{"arch": "xception", "model": "CTC image transcriber", "dataset": "short English words printed on busy colour backdrops", "train_examples": 90422, "image_size": 64, "crop_scale_min": 1, "horizontal_flip": false, "cutout": 0.25, "tokenizer": "char", "vocab_size": 30, "norm": "groupnorm", "activation": "relu", "weight_standardization": false, "depths": [3, 6, 6], "kernel_size": 3, "stem": "deep", "widths": [128, 256, 512], "init": "kaiming_normal", "residual_init": "none", "optimizer": "muon", "muon_scale": "match_rms_adamw", "lr": 0.0039, "momentum": 0.95, "nesterov": true, "orthogonalizer": "newton_schulz_5", "adamw_lr_other_params": 0.0021, "steps": 6400, "batch_size": 64, "epochs": 4.5, "lr_schedule": "cosine", "final_lr_fraction": 0, "warmup_steps": 1280, "weight_decay": 0.3, "adamw_weight_decay_other_params": 0.01}
Rows from block 8 of a small CTC image transcriber, named by matrix and row number. Rows with one number belong to one channel. Each number is 500 + 40 x the weight over its row's rms, rounded and kept within 0 to 999. All counts start at 0. Numbers have three digits each.
Before each channel's rows are labels from the 100 images, of 14976, where the channel reaches its highest value: "top examples" is what is common among them. Only what is clearly more common there than usual is listed. The data: short English words printed on busy colour backdrops.
# convs1: first pointwise conv (model.blocks.8.convs.1.weight, 256x256x1x1), inputs 0-127
# convs3: second pointwise conv (model.blocks.8.convs.3.weight, 256x256x1x1, transposed), outputs 0-127

top examples: the letter s; the letter n
convs1.129:478544502442479437497498503494478515480462497448542516504514491614495458516542457421544562494524538510494484488421507532533486526464455492535473518512477547447501546562474404492521529471551438478450499441515505471498478405499520486465521512512510456399491558527511451467527477578425476516394462522492445502496475495531517523545492536531497505570467501483475489511470554499482460491421
convs3.129:478511556497524471456495456544428529478535497561476540526508514490604480476532456528553455432512474453487472485517452524488521514549544525519508476460537559580526464491496477511452509524517525461503528525440552397521523498541470467440530476549490537485553570479579538521462515538521455496421484570583514491483517524500525586497529412508440472514508495483535556478426490498505497456522

top examples: the letter l; monospaced
convs1.223:500472477498525507517474505500456545459448534513505391532557476488481514489488437494482516499427581507465512513564568452589533436537534526566534572501497524502558522460458512461450481433518499526498460463560542638491518524514553529478422503523447446505499478523516542552510567526518468513464497455417610499420499530654570486518500534477565525554483561469464466467450526499530443506476
convs3.223:479506492526438510518459492490571528515480504480530507534472533431559480566509500593513563520543463484490548514478548488474460489463526529458539514512541526542559473461540490529455538481546501417493474424464528508455517465505531520501473506431492520506500512476533515460490458527511452482554407540559498520580505602504540479498501536494474477506535505473437486438480477466496478430471

top examples: the letter u; the letter s
convs1.17:544497502429477507499544502527486520511468566472467456562477447541534539500566506483558520534518467518571525443613439508580453442469457517565485519487506479512535529530468527556542513572547473514436522537510567451468469444422459512497474488550445478402529534474501482505546477504518545490456508484471488544480515484503547532503447522549474520472419507571421469532560486543464504575417
convs3.17:490512551462511499523497541474449420490487505431544437520480517492515461537502507452507486509445552452465496503454479522522428528554527499466533490506478530508525555487457545503585457515523431456463482530574483565519489469494472421509458525514511463496533495531502569428495496483497540485505464484495480515611440597476539459509478463587557483578539548526456495484466442522494501516499

top examples: the letter r; capitals; the letter w
convs1.230:577492497495524497548530513472464431574467465404504471488503517520479576547498462496471574457507472478500456467508439515448450535511478535496496588457526517470532510504541494473583500544517540495542464548519508529533483452487571509465402439434472563451513488439483568629505496448501516488537487498531447522439457476423419521539443517521507455546552486505494552415432459452474539518518
convs3.230:521561463489514509523504496553462526477503537498545446482426502545588484454461488518488512477482515504462531478480461520596499521526493548526495495548469577499504504505472491532357527469468490464489471518554483471503523542512630528509467537484475578511453494495515508522462532492496436509512528466497512501460533453463471532468486493538494423432542457535460494483512491499523514493469

top examples: capitals; the letter n; the letter u
convs1.174:489518514508587481597520576449447482546550503543505499515526490486510568414487457515438480509529543508408509486541425476553575474483483556560502465517508546534436497500440506450418538492518511538516512444402521480482564441520513495493536502497487505487527459532387498587500464503505502440451525572466461485530472524554509510494471484474458531490477509458470480560480460521503446522420
convs3.174:551414523441514596411431479432552473573429525477527559523462542451520502543573523398428506536530502522486463497519494489558490475493509528550433479459462479437537491536544529499408500509534461459509496482502520536502485475554491491465493541430469562445506466555523493569541495546449515478583538524518422517556472591467441482524530449470545550461507530504455508456496543491445504502489

top examples: the letter l; capitals; the letter b
convs1.95:466540518513418503462466493576454516514434472513502577544486517434494582535520558467425486492508578509577499509435530521482485527492485505593528575459483487485490447565437453493465492521554535557449477558558529520500378462502445521532534554511548558472469468482532495489524515475525523503511509502446506540448532581456570513537481528515460506492490522482536497526497449452467532414543
convs3.95:510467534543370508469577458486524502494492492515515485510489526498569483423446499516478534501467496501442542456493578521534545495494516482508458443493456521445461451481441542532559492471527523479494528429463489551490467473525482537523509544504494547491402403543516496499498514466560478452454541518516482489436475468495511481486509557526490455453570492503528437523454440543462482581530

top examples: the letter l; capitals
convs1.47:512524515506446512549488498626547467469494394488507511563453361475457461518542484431554455523480565511487489504528571487537470489520513545530494519468498497530567438549535506555430498527563497551535579604533557577490481515400550487505466530497453462502503483520460470530509493464467506513462533410535515494478510534473466515499445487516477430501422602539518471567445460488513500499485
convs3.47:493509498577526459482480429540538499515452475488478509512458404543442524506539514546502520458544555553551439377521490479620444525540444449444511424459486520481472559579555471468515503512484503545532465547496436602495482508513456512485501477501534535426499485514505528570523541486460454565494453464505560518553544580489458526579518479461484548497450529461504532488464508547506441552552

top examples: the letter u
convs1.115:547528549528567517511510484501495554503503590507510509540445534550440547514538496506427546503436488485482437499516479452480467459511522448479532463416482552554487446477438504467452451533554440486473498512486530459494490517525496510496500467487458468532501500494477512475485516471457466429506483457467484423558529480526528430543553494539498465473522543516451507440509559491472509502519
convs3.115:491494576543510470474502526458472472516471472494439448500560402511522531467529540540483537497548560469503521472518477547533512470471552469538484536480566553485514513524492522473534468461471512439452577442512515563520528484428462538437495439443475451435491571520536439436472511481561459506503484491542554510518423533404458470493539448507487413472501532503540452535544560556460451499488

top examples: the letter h; the letter r
convs1.235:494486555397511547474533475486526473511527507532508531401524532534483441473461539446494543526468500487489428553486464515509545461537486524504555549458491469433529484551537427466516511454508456521482478484549459578480522494440557492535531496534499474465505523464425478589514535495488528514495523438505553453461457495491535583451457513494518533488429513477473423473519479506512517504439
convs3.235:514504537476490535402452452457478512476440502537464516490504531445541463483501522437580581541536510554521430478483526503563464464527510559601629482482480512498493484445464452534478440553488511530471470461485468585466541581474482514526467504511493507484521485561534495480478530506520535468503502533538518510521517490498478594410546548564492500574467583538555498463492549503482462544458

top examples: the letter u; the letter m
convs1.201:454470480480506543483545426495476488494525465533450472482498471497515579409539486500541465493438465505561513478445560535505551508573487505438525488464523468550555502472534471486488512581497550516504551478526485433534474537433516459502472568513505551532451428495553549601516405389509527515523473420475481533454490343423468469468509476518484547489478543450509543440523486474453482538437
convs3.201:422544461455444554520601501481445433494563470536618541516465508463489512427548544445519536505529488563532483495579516560502484486484579437485529498462468438473490499493488487502539402510498548537467520484516493440471567495535509506503563501504502485521497420514467498543554513463420434541448508439474444469486524507574485515553399485558532464478560473496431452483490446493477553483505

top examples: the letter u
convs1.184:536514499490559511509475502479485489535509475531471559423485583492458452536482511494536558503481547472445452457522529498479463447468541567528540497459512516511511541537449511493515432467479525488503487507554408499553478490536523491442489537443498437596589569520452506496472494478522520488554449468478513575576484496496470412457522591483526498480607458507422474545476560464437545561499
convs3.184:526461436532536546445526462476521433441501554498535505526480526494549464590461478399516556530544477586550491507522541475511503473538476466464503434518523440528561558516513459446493548514463489506520466556431531460487454494504480528500498455488493512454563494516422480460525449528455518490453495532520514510538555461542457444510565568518634553499575476496545518567510499511441507556508

top examples: the letter y; word: eye
convs1.104:515514495520467566484508490436519462523448469502463513530474453503503514503437511578520513568460479452520463467531517435481458583511437471476485563512458522514544487540430472516504559505514470443523494485527456496478477533500449514504524547396501507485610478506406481530540492511554498397545502483481445516502472482483494458495574557456511522562534504497477548480597504491443438538537
convs3.104:518487527468513473503544538541415446517481529548544431518427530495478557516513577534521425502471457525492466478523570497462555481439492468453448536448473522548442444454491487453503510455476572490484509569605515419480536519463501530466508384447436501532465514435484524451518469480538433515509518451568489517445436449525501446551501488511556536436507491449489476474527530472394484475549

top examples: the letter u; the letter e; the letter s; the letter h
convs1.218:428500460526503514446457503442565480510516503478475513502612533516486494531510478494518539471489534449517550518492603517574469445549514526468519505534507541547505423458456571505434482557513522458496491432542485511436461561520492495514501539482496519461531515499532537510472504532534468474461517448513463526531438438539519474500541521393507499484457521446577472448451551471487445429478
convs3.218:548515439534469496520467518465474482526451570532478409488498407440514474530458469490422496535514598460478464484511523502471519495547474467490507545473563485490449476560476427516555449523541500528546596456554536461480486491491504466565553537422506483495502501477527533568546461489501496459454513480479516552486500429441462524488552448485571513517491508531471485511469589578484485530547

top examples: the letter k; the letter y; the letter s
convs1.244:457493526544517522490568531508472486516454506445511509569503540502511554471416510519486444486488517417509458456437511504467490406542496600495489497456505526560388573436455514463450484484470529470485549481477570553460523448502536519544545473483488508480455562448497456435479495512516473529465505551472589514580472520465534473541501488475486499476556480517559525598488488492516429539431
convs3.244:522489501479525495450534554468476456444569536496523472502494498508510470483449540506486509544480486517474458472514490441529507515411543518501517437423575449416538571530519576477520503465538430629579471520495540464517485439511493511520494497530500498475403455499504541479480485597447542552528554519471554509531508542455455501500500525441454503464542487537481526497487547498461475524458

top examples: the letter o; capitals
convs1.130:416491488518489566567522504541521483532481510448480472564465441474487501544471495513524485480510483502480564544478483502467465565489495523492566464531501473536478485495469463523482621523512449493426459472530550533482530514525529388472531491516458523434488469544456554470500499464398484509488530507454515443536508551484490530489450512468525499504543503457561522497541484479520547553487
convs3.130:496529553533558495540490505462504430558596489583498504557476608435433500509479443463517498503481479541572472542467538538517468521503522521413485372511549485584486482520500535520611456472534466446504517513548473533451483524456470496444467499468494481467509561473544481526543538499504488489509528534517540503474516441466494493479473582528485536505485508466460524462503490550450512438509

top examples: the letter k; the letter x
convs1.63:526471513530503488469511479490497477457515495535447468474414522487408516536445455429569549501460525524515440464539465500491540555511476490564437520443511452538420509456441532488477468444517483465468495516449565547459505466474501452426517499551561495520529452513507512409500502512457560398454499523448434473484503511509552551538449470460441456530568512459484539487525500483479485519459
convs3.63:480513478541502460579482558526528471443526492546537384478483484538441529499445485488475433492478505470500565527457521441532621514535460536514526556500526453542534487538534458454465529429471510539494533434478470504569467534456528440511496465526455528411467498497552474508518452499477509499471436536496505556458459498511502493475575488535469457527551515435487488504551489589530467437498

top examples: the letter e; the letter r
convs1.210:494573523480531573453541532478462594539479541451425509540472503547464462465572487518519476469386493507543509524475486454524513473477462508436487532454532429482518529434521464487504512574463537485438476487495517524496493543449513543502503469529560518533552548475581528501494537514512486524446517556426416512461508579525488494500509504509413526548423447497458426472483478476492465453521
convs3.210:505569546584533467530523491507434470527435525513527539483494493514570485564567546482470481485470543509460452514543455453543532492541439500485558491539580574473516460485513505471546474510501498535448477477476527476489586455483481523544536481478513466434519516527505479547497460485490514589443540442572534525500592485504502444593532483502477462507471445612417567479452538473479431448495

top examples: the letter a; the letter r
convs1.171:504502511560429474504484389515501577499479460414483521439476483469511498537538490523513534473471417510461572582547517500500505503531484567488484521485517540528481500525539556497493438431493497417494549591517499502497409511508465516505519486508451508485518566480535532498501488506574470519561544506467428489520591561516479439366520486471478532454508500481500483486490467470575496468523
convs3.171:495539511460549538517498502453542474490508531468490555564507438453464561501492519531541499465460409410493432491490446487469472538546513471535522458501503408479494509394462466483420564536537458492455606514410505483464433523495473520457485512463592536459482543454430485462508472494466491442546502438469419463479468499480504456477507431540393501551519509466575499493518532501505530508491

top examples: the letter e
convs1.15:508447519513502552514508503484499520538470463503479423486487382425491395473507524592516539526530495499460505619476552499490465480550567511443502532479502471555581501483445446512509465517567490455419496520450509482489467549489456573465537457529512519525465536497506494562531595523452515491537495443572519514508453500595427500498522496498505513499371504467509476484617496510536443460507
convs3.15:496502504509521464480493544513518477465427461528499499560532502474517496572498512622471626514543538560550429483508528440496507543507484477498513475469482491516493474546458412453537452506484484543482558515519552577495462513550565524510496498444420464480516463483581494542488420485564477485521536460411470502466490472427431522535479484466498500566447438516519455508562489440482544529559

top examples: the letter k; the letter y
convs1.245:509447480513474489482537549424390476533529529514525496569491495537531526584438449522485443560488519562429415451565519510537467408497470502515478520517497500505474490548531478462475506418528486411521535468507519499464476512489553513448390528527414516439491495500508583533482485465446561565458503528511470540513515546487513465516541508476497557541512472572477407529451537617484517477500
convs3.245:461526472523458521473491511476500522552520478456472416516520552457554486499563464469469428524496485512519510491471455542467551604513511488490424537510594475482467474480562517482541501540478566540503524432588470528479492500486466516490519512438432473485544490560523520489440535508551437356507545513521518472473532494453495519493565523485464432514550504551526549554488499458522565480475

top examples: the letter e; the letter i; the letter h
convs1.50:522468482545494454483428514526467492495478463534515473517591458463525477519508544542526466501476496521488475451521553536450525506500484509474529447488463504445547431431499498470459477470522498450539539560523383476436449509510448504533523562467556466482547471483549394531459602564483514533460500530431524546498492434520502500451512480481545528503551552446512527551435461509512519438511
convs3.50:507539482493513497501497433479476505483579449462577496433560462516545441575466515545465493529546434469531547449505534551510501532489516500553533473487439506524503508518489594512496543522533561447492530497449559460496565504552485447533527520450533489516442536558508469525524475485537480565467457506446531482447547474520478573526464502519499479549508421490513580547533513547474441496518

top examples: the letter h; the letter s
convs1.188:547556490484506502460545521496436571483516480463476569472531443524523518547495486514527544498523561421475510521524501497555519558468539531421444504437495474466565549496481509531454552464561540472479582480569528513518553455507553488503472421484456405608520526498415473508486470440508512539445553477478444560501536578545525486496560500566448479477494506528551492533477442443451519525539
convs3.188:495488510516401488509485519525487467588502489556529519477377512433462506418578464507526454497497518456511498467523512505419503487459520540535534502538551527455501470532551490560499507534509474474555530413538496554492503457495457490468455529569517478459467549521463523531511503474537537535520539519488531491475526480446431572552429570498452538537473540464461411507524504588478551568436

top examples: the letter l; monospaced; the letter i
convs1.140:462493511468512566508555517481506551510400484506508510544495549470539548499485595464481555467458545504492502529520499509617506511484463534591561450498489459473589487494491482471531526433501516466511501488535408539527562469512511498491483486553555505523479501488479465480463466508490522517490493504493606515456545526478529480516456471446525513502403439468470507517469493458474474504463
convs3.140:490483521499498500477445556543485549530501441516533484502460523475463498464521499484527547574534479539507622497475569536535425498548398479510487499570567482527521456498531519472487490515485598480478530492516489471490463543402556535481426493493471471418525514438498456508513523529507550464551566508457554477526506425475513524492474473542498469483540475517502538478496591463491489493480

top examples: the letter k
convs1.42:602521507501576467508507418520515433469563459476431477453522536439528421491490588461472540453540578468474482409521518497464574510509573541595514541436539453579524484451466457483491527484491481471482436474526554531456474494487556424517437526549418493480553535451518480477507471512554567517401507530496632513494493499500493507560511465542488482495501504496528478528542518516482520494502
convs3.42:511509527525540527488505526487490455512486568493446531490480599538473500484561528496513492512485448506506523513499497475474513485487554495512499467516503422513472485476520411566517520440547514561500567522497440513557507526484513540526524505539482580506519487411445555563564502495519562418519485477550493556527499499439473555556439465506527477454408502433472485487492484465540511411475

top examples: the letter s; the letter g
convs1.65:553526544452516446520562491504520538524518535472517513459476509496434471444481533480518458518415541538475541514470513522499421489574389496522416558484459520479483542476572486509435565551495557532465462493494585499549496471521484464461482430455466518525474467429435546457532467545495501441437468525505456518505481534530488416472544516450532483508469452479439487563566516446466457506434
convs3.65:489444520466506432503564490562481550525496495541450497522479431584471570565543464461493484552540417460523529468502604509524462563471608488519451517515493497442540509501500535503520424503446451503502530507561516522608581490509499581497446539538506511549491464502508464501544513511529512519493517491493497504489513508463480537510542495561561523535514484539509423497516485463496503544520

top examples: the letter o
convs1.145:495505549523468481599485500582534522495533500479499523525547521497550483421470458505449448472488538459481509587509515462505504508443497452481522485442530524546487457546466514580551505508468464499507537556521473543521465506506541492455529524503526510528468489576431476503508571551512435408561524539493481519588480438423505483551628569493423514508527563516535461542433444461519459500521
convs3.145:437475576573484601464517495593481455448490456451563528456461515443512489513481443539484575547521483489504477505437543446583470528462499478475522577468465579576494505524567478477520488556450544437578477599516504475452472402473474523470563474539565508494467521466547489489479574571505512514463481472500550457491520500556480526529543530444514494522522506402467502476520478541432450516444

top examples: the letter h
convs1.73:508577512491537463500495489447515437522497477474513487451490523507524530470542582527507468512470490467453469507525517552618509474426517482487477541449464521523474541576513501489503452535518480506440497520499476480438548542552409496518486517450493503438482484375408530456503502538474477476517534469484518504450516489519493464519538536480495522495463520511543523508502489543483441500445
convs3.73:469416506475451490519503565501473503460509511536472429493542393486520483476559483526538476550486523497505450522467522445443583470496517507536527528508471480440474436523484525510525455545460500489473502430440447561503455567431524474534552481494511582484485435427517511456494453515553472509555392481459548509467559522517558523491485494570490488515526551455457478460486499525441534436480

top examples: the letter k
convs1.25:481440472521507520466531581531523500459459465532530534562455517491545445467458518406457484517510461526476463481476490592536520552492482519508482541552494548513512504504535562538523475482449489484468563538619532488501487512576488520502483447527532475505458427456478555456449554472440457485475477452412586559553489468610439495522526497440530517493517521525451496500425465574407487470532
convs3.25:494425524546515442447468476490461528564534484525540517485542472532505477475554462512538448517509473413450419511475430556541531444533487451493490448539512516403495464517542526446476486500444475462497535471465518421590509499576488512522517453584468522446545475513565514445579454526514480511617544511497482506438500515485497556534472540550486514472492517467451495507466530515399444480415

top examples: the letter e; capitals; serif
convs1.124:468471515578465491512489557533492408509526547514519467533572517473552487496460529497556447519518527443501512479433492510549495526464430494585379562484502547483500524493544526511561511463447483515427495466511561485507485516523528557438421519462502513474518515452414573534511491565504580463492536470585608494582430454481482480469486460490464416527536450473486500454527521522456527460568
convs3.124:517460561478468541513502521505515526469545541511550497472519507470495455464467515486527584579511530477478530564477546460527508516501490495539493516417538469523546494543485560564490369452501502522499478524561541478501469500470529437500498492437523558567470503543492432534531510555424525502481472434455502475554473361503448531543547498594533493529544520492556468546525494519539513588542

top examples: the letter o; the letter s; the letter m; the letter u
convs1.162:503509516541483500534567520540429466592550451434471454469555505545496495525500428510478472436461455508567497482512493482462417525504470489466456534481530516524495522483518540460527558511525426478514465508526421567590477475499501530492547478460538522481525518573489474447492621464482550508477550531495464541501461552434422492523527495495540506521471513513525590502503508470489501480566
convs3.162:485567545520513443431460477501537504540439499515523423521452538440494408517494497488491485494508437527491499569476457508440507519514505437442516416484483517465484479427508455520592571521454504539532431541444530493519538502503474461485399542512476502507583513508511481600525462424485494486470449473498546458528518507585514438501498518520524556466514559552519519472541573498507531526536

top examples: the letter y; the letter w
convs1.79:476474462550469489528532478523506531512453539471488440549519463504490537521533496518496536492458525487489482504438464473543541489526534529493497505515511562533589501512481533500489489457494533407466444533417443485405525435493544440457584506567587592496475499467505553490456469527490478493512545524450486454540471433591429609526490535551517507432537519501423450582529492484601480517559
convs3.79:533422516497568481583494492537503473511632514470472478581497493490452465567600482513535497516447503496560548572525486628520462558496489528487461554502521489474564473532509499553471460488496520473501494481458435584441450485424477504490465485482536511434494508474524518478503534489434528536550482500528473512449533518460528489525463503502491490541484556564521499469467448530508511503467

top examples: the letter o; the letter k
convs1.126:556476497490564574606481500460485456541551503541504481507466452554566499562509549569516429491507513450519511480491522502499538476438536573545499457595517575403557461560523469510521690506456513454505481479483466527487547473489433506475528501517493489534530491478479516549437546506554472479455510485505473495430466526410418520488521474556499501475485590479569479520511508493475560482519
convs3.126:425510546564487427537478506515496436433514408488450512417474517499489537476527484466485511475517529488488521541499513458419461510467533493568505551498482541597440478468504564492466513521460568456489506491517490543484517521569544473529520476555527522516568536528540467508506588480467474547527475529499455505558520579484498432542500524549524495491478540441476459517499492487481540531448

top examples: the letter k
convs1.74:496445498501571456553497618521354518514554578519508504440512462491466505528459534536521425475515492536537552509504504502493520481501614480458577544460516516506532524463473539440543490519497471428565520545480552436508458479497510513478420561486591476493402473509464552505537455559498531458514527497464562528474518594495530497484505501521499474502498480505514536470472465493570521442427
convs3.74:514518486475547513515483481482578463492525496484502500453489409547481398446463451474484564548546537513463499549463539496477529453528530499463536474495486501489581465558450520517567480496544521458534499461432481482491500491497598554506562505435453501456625521541521460445558442499540491443509415476467448480402497515505469463499433485535483439514562428478480477476462452524526436433463

top examples: capitals; the letter m
convs1.69:536440445479499463537519462478485520597551505500538514504520491550531503437481439485424522497438455485438449453487482435494531580479531548510505483543457519424489523509502469477515437542545529523465541528468513478446416475576542558485517432470566511498523498488543510447430477511498483555434602524558437467571471463559502482498563448490536434491596501459530469570563512453446520513463
convs3.69:406549525508525460425467508516499513480444483471488473474467560532430527474462509487454495534460504504496512454552480519499436526447476501544516459503465524462463516522491456552470533450528435548471545497565560384527487508485494458498499406501536409542463452442537515463501493502498451460414480482450520469547508526482523484517464526530385477452501471600513525473479458415501553503616

top examples: the letter s
convs1.2:472537545423470492523612512486553451518516528541548457492510500468399526488529510540507580513491392511444477542522504526487490527505366526446488503510483511553542522575494492491507494545494487510534461506542502484501565453489536501524453416495492554480486479529522474488511438517528511495553415456542402502508543462487454459451506498475486528555524480492467476501538475517462557531444
convs3.2:451535509523555499560514508546441525573464498476482456572617459508500545503508470486493464520500537498494466459531463494523466506478417507387500548538466483479475515518559500520453483515521540470534488554479471484471473562498488520457437586537436478486434505451510458440511522496405517522495575523507499460590458514483476488501561475516499562434477553470459515384457517475526426497566

top examples: the letter e
convs1.24:464524490467491524438536564465507478535520442521446460485494459485544538476500484462537477498531466584504463529572528500535440524526480472505420458521510535510478544515503468469500545498515477491549578439527443471469552438495426522510534458444463530529491464527493510442532481438517528469424545512480466551478449469519575487433545469528478522529444551500507469523472456539467577547506
convs3.24:580468588500573537479503458396479510452449548501587449499530551446546554529523444506532568511501537532408526440508487528488466536441462483480520491554438487460528494525491423445589459474483512474463503508521534514410537515501470518456481576414496514473518493512514459469541531466489523508504487573494478448450504535496509537473493518479452522466430494479482480515555488470490500491513

top examples: the letter e; the letter m; the letter n
convs1.207:457526532470500498519535513541496464552478440482393509536494503478529485503443523455543446513480422543515509494513491509522491521585442503492484510534500497430517554516488590496487514546553467469510535450492468507482454485500442468580513473498478547548466515553525574528491480544491421411547527494449491480491422413490501496451478557514452594504520470466471507512474495506510482506522
convs3.207:517471467515451521488509486511504507455482515523467498485455423490541496541506503515454497487459513452493506467452523521554501440507529457520486440533424500487453483492510476494460407521461477491483503498453562486484487493548525545394577505537539493529456491501560513525524550521472573460540538402491537503528526503450519468523483424433465484427516530553543476478518473545536395532430

top examples: the letter y
convs1.45:527572500480443457527546543449552459473489558518442571444569468475537433501527452589492520514522486503528510583523535465581498496539522484519490487487457494469507487465464571501581561466491510469455505455425491429457558543507443507508517519480530576544583462402537511505514499501573522512501454533485477561454531514487513488482454446461513508521484490417451469453453468492467511443504
convs3.45:578513559489488504570542466506472531514486434547562516539434479481518511527566492483502558537492520483585522449531470530472538537503517459477562452504505530478488452478518560499517596522476563529517496425480402496492567589541506525446475500410476538492483369563504513453498517470474490480493494581525473493452610513504503511435521487517459509476539565514508489589561463492450494511459

top examples: the letter s; the letter e
convs1.84:463492553500507495481490537475521512470547537477499534482487498473459461508502485499452432460496539495600523523511546462513482512576492515483538464556495506483463512542500560506447542534497450499479474466468508498498487518568459517478500562469455462512547489505490558508539508510482486504471510525502495464505458538512496532445491477481516584512479505455526477459460561554485488487548
convs3.84:511494515471456472566459516461546533478458480443457418489448508519395485458482400477521572570587538422539426428539493440430538495405474515482455527467520511593491456492555541458515513481512441528526549476517476473502566476457437507516562528491493487551517525472423467543504490507454451542473443481486550493563477461540507481463506505531494504504489414509580501478531542497557555534446

top examples: the letter a
convs1.119:458494476459508496465535527496547547507458533485513470563543516452430468512481542474529444489522428460522522510517512550573522445425530501480454494448477394499515517367489527430499360462475507543531495526485535506524506395507374473451527520515489440466493460532501503495438582466451522508514518457457537518456537503557570507501532549469498474452456482500425580424511509521486560444470
convs3.119:497501483521506529519541567523560470540495481476513515477544509532426518600522483485470511553468559511483560535502500557556486510556484548484484487562519492455572544547529495495459552511433548565469512450522482439478543526494498572494529506557489489475477527549524531458512474537504496481564549486528427487608454536463547533532464465466503430519508616584473444465434425530517529434441

top examples: the letter t
convs1.154:543396500534503476530511506558550532516442456473551520506415412443468490502499498577460501497425596501485500478530533452561475543475459583455533460498458527566477451501483473537484495530502529439477432492499488527532523446479479544503456532484523497470495560508541374552490509512498497515552438543514432432488483476462477500519469489560485521478420541476456484542475482520483537469535
convs3.154:558539496499514535526507561468508519491520550500526534485422460535518490517489465480435488491526508544518476429565499546495546489526504490508487491540456543512430475444488525498565453462491580520543592544531439500497500438519508413529459470486499534518514485541470518561486500601517436467483492542624455556433506558517467570506540481459588522512525544442443518524503444490465496461525

top examples: the letter t
convs1.194:478511491469457450513453469428389467493544492520503433517482452530483594497493573490485522510487500538477460501564564530512520499478442407420513457498503514508532437512486522552494519523492508493453545464490496437546469558464510517486516545573507470496480458471498503454544440480491544504511513422423494450503513469485537481483486492492477440498391528506443477500564464498530532502512
convs3.194:511461527530490525469515420487550532516404420528537559496499505501503550429513500635461469534481547500536492583526449504527461506514506426533472570491491518488540544589485463483488561531495480471551504470563503533448532524533543463530378495442531487479378546386504417476470527492485519479497441500507542407563481516454495545469538542499493505516512459464510491479505490583483503544506

top examples: the letter u; the letter s; the letter p
convs1.64:458524554428505517495510485507494574561486442467516459526521580474574493520522496527462480485494468426503534495509453528498508521494480498534570431493552417467415528541552517427452525521538570458517417488447516456498487496498474513547549555543509486481463544518456458495468462492474504400555528563447466435474507492474543523465518502498557472512446557462489472622536473485444505444528
convs3.64:529436483444438472535497504539507485413535511516529534461520521540494496552472497450527450436550541554479500529469467404477505490509537536510490432550520506517500421540537499505673515468484494439468563560459467509522533461493482536533533490485451539504494456459534514477455493494500484492446520520541496483443502439545553495537481472515498425445503446447429566506494462475469479471439

top examples: the letter o; the letter h
convs1.234:499519480497561486474487495483463495530561526522525486477547549564482436510635475494604425578510555456530500454455470456500433550398426466423485539502450413474449482446510532511554519521547401465619510492457463543423539411485536491488517505541466481463568530499463451543430496476464423515564504536560487481507515525557468575478486526524492508419477497543426483481489521479562543524455
convs3.234:437471531469465519573518491512512533434462486493531528443518435484562521441446602472501500548489502494499515486484556426507473469537446533576510561393495519499474594449556532519483581515506514532505506557510496522472517551518475519528505504476442571502489584398511475457461479505535523440475513524445492508471483443456528474427512531513482485477497442458461504466535472498496502578470

top examples: the letter l; the letter p
convs1.141:451459592463490425497513487503527479517465474541509552529510431500470495569521453520482461486431464476510497476511501412563523516544538499572507531582489511509545566526578480499498497529508534443429551525485520594530502469513528517488448538456576500521547500492527576494466489597470497514471504407583493465577533569453584529502484540522460456492421539449486500569525463465470518526523
convs3.141:554455458476497547452529493541461502472500512506530516426424552460429534455514521445537494509548461434504506507478450464699541471520520479537542469510491493515526541587541550515421452540533469427533455475531453486497496540535504540500497495524530489423454535459523508513467488512558511543504545499506505477449546533473455519499576538506492531464536475549456531471519527560446518488486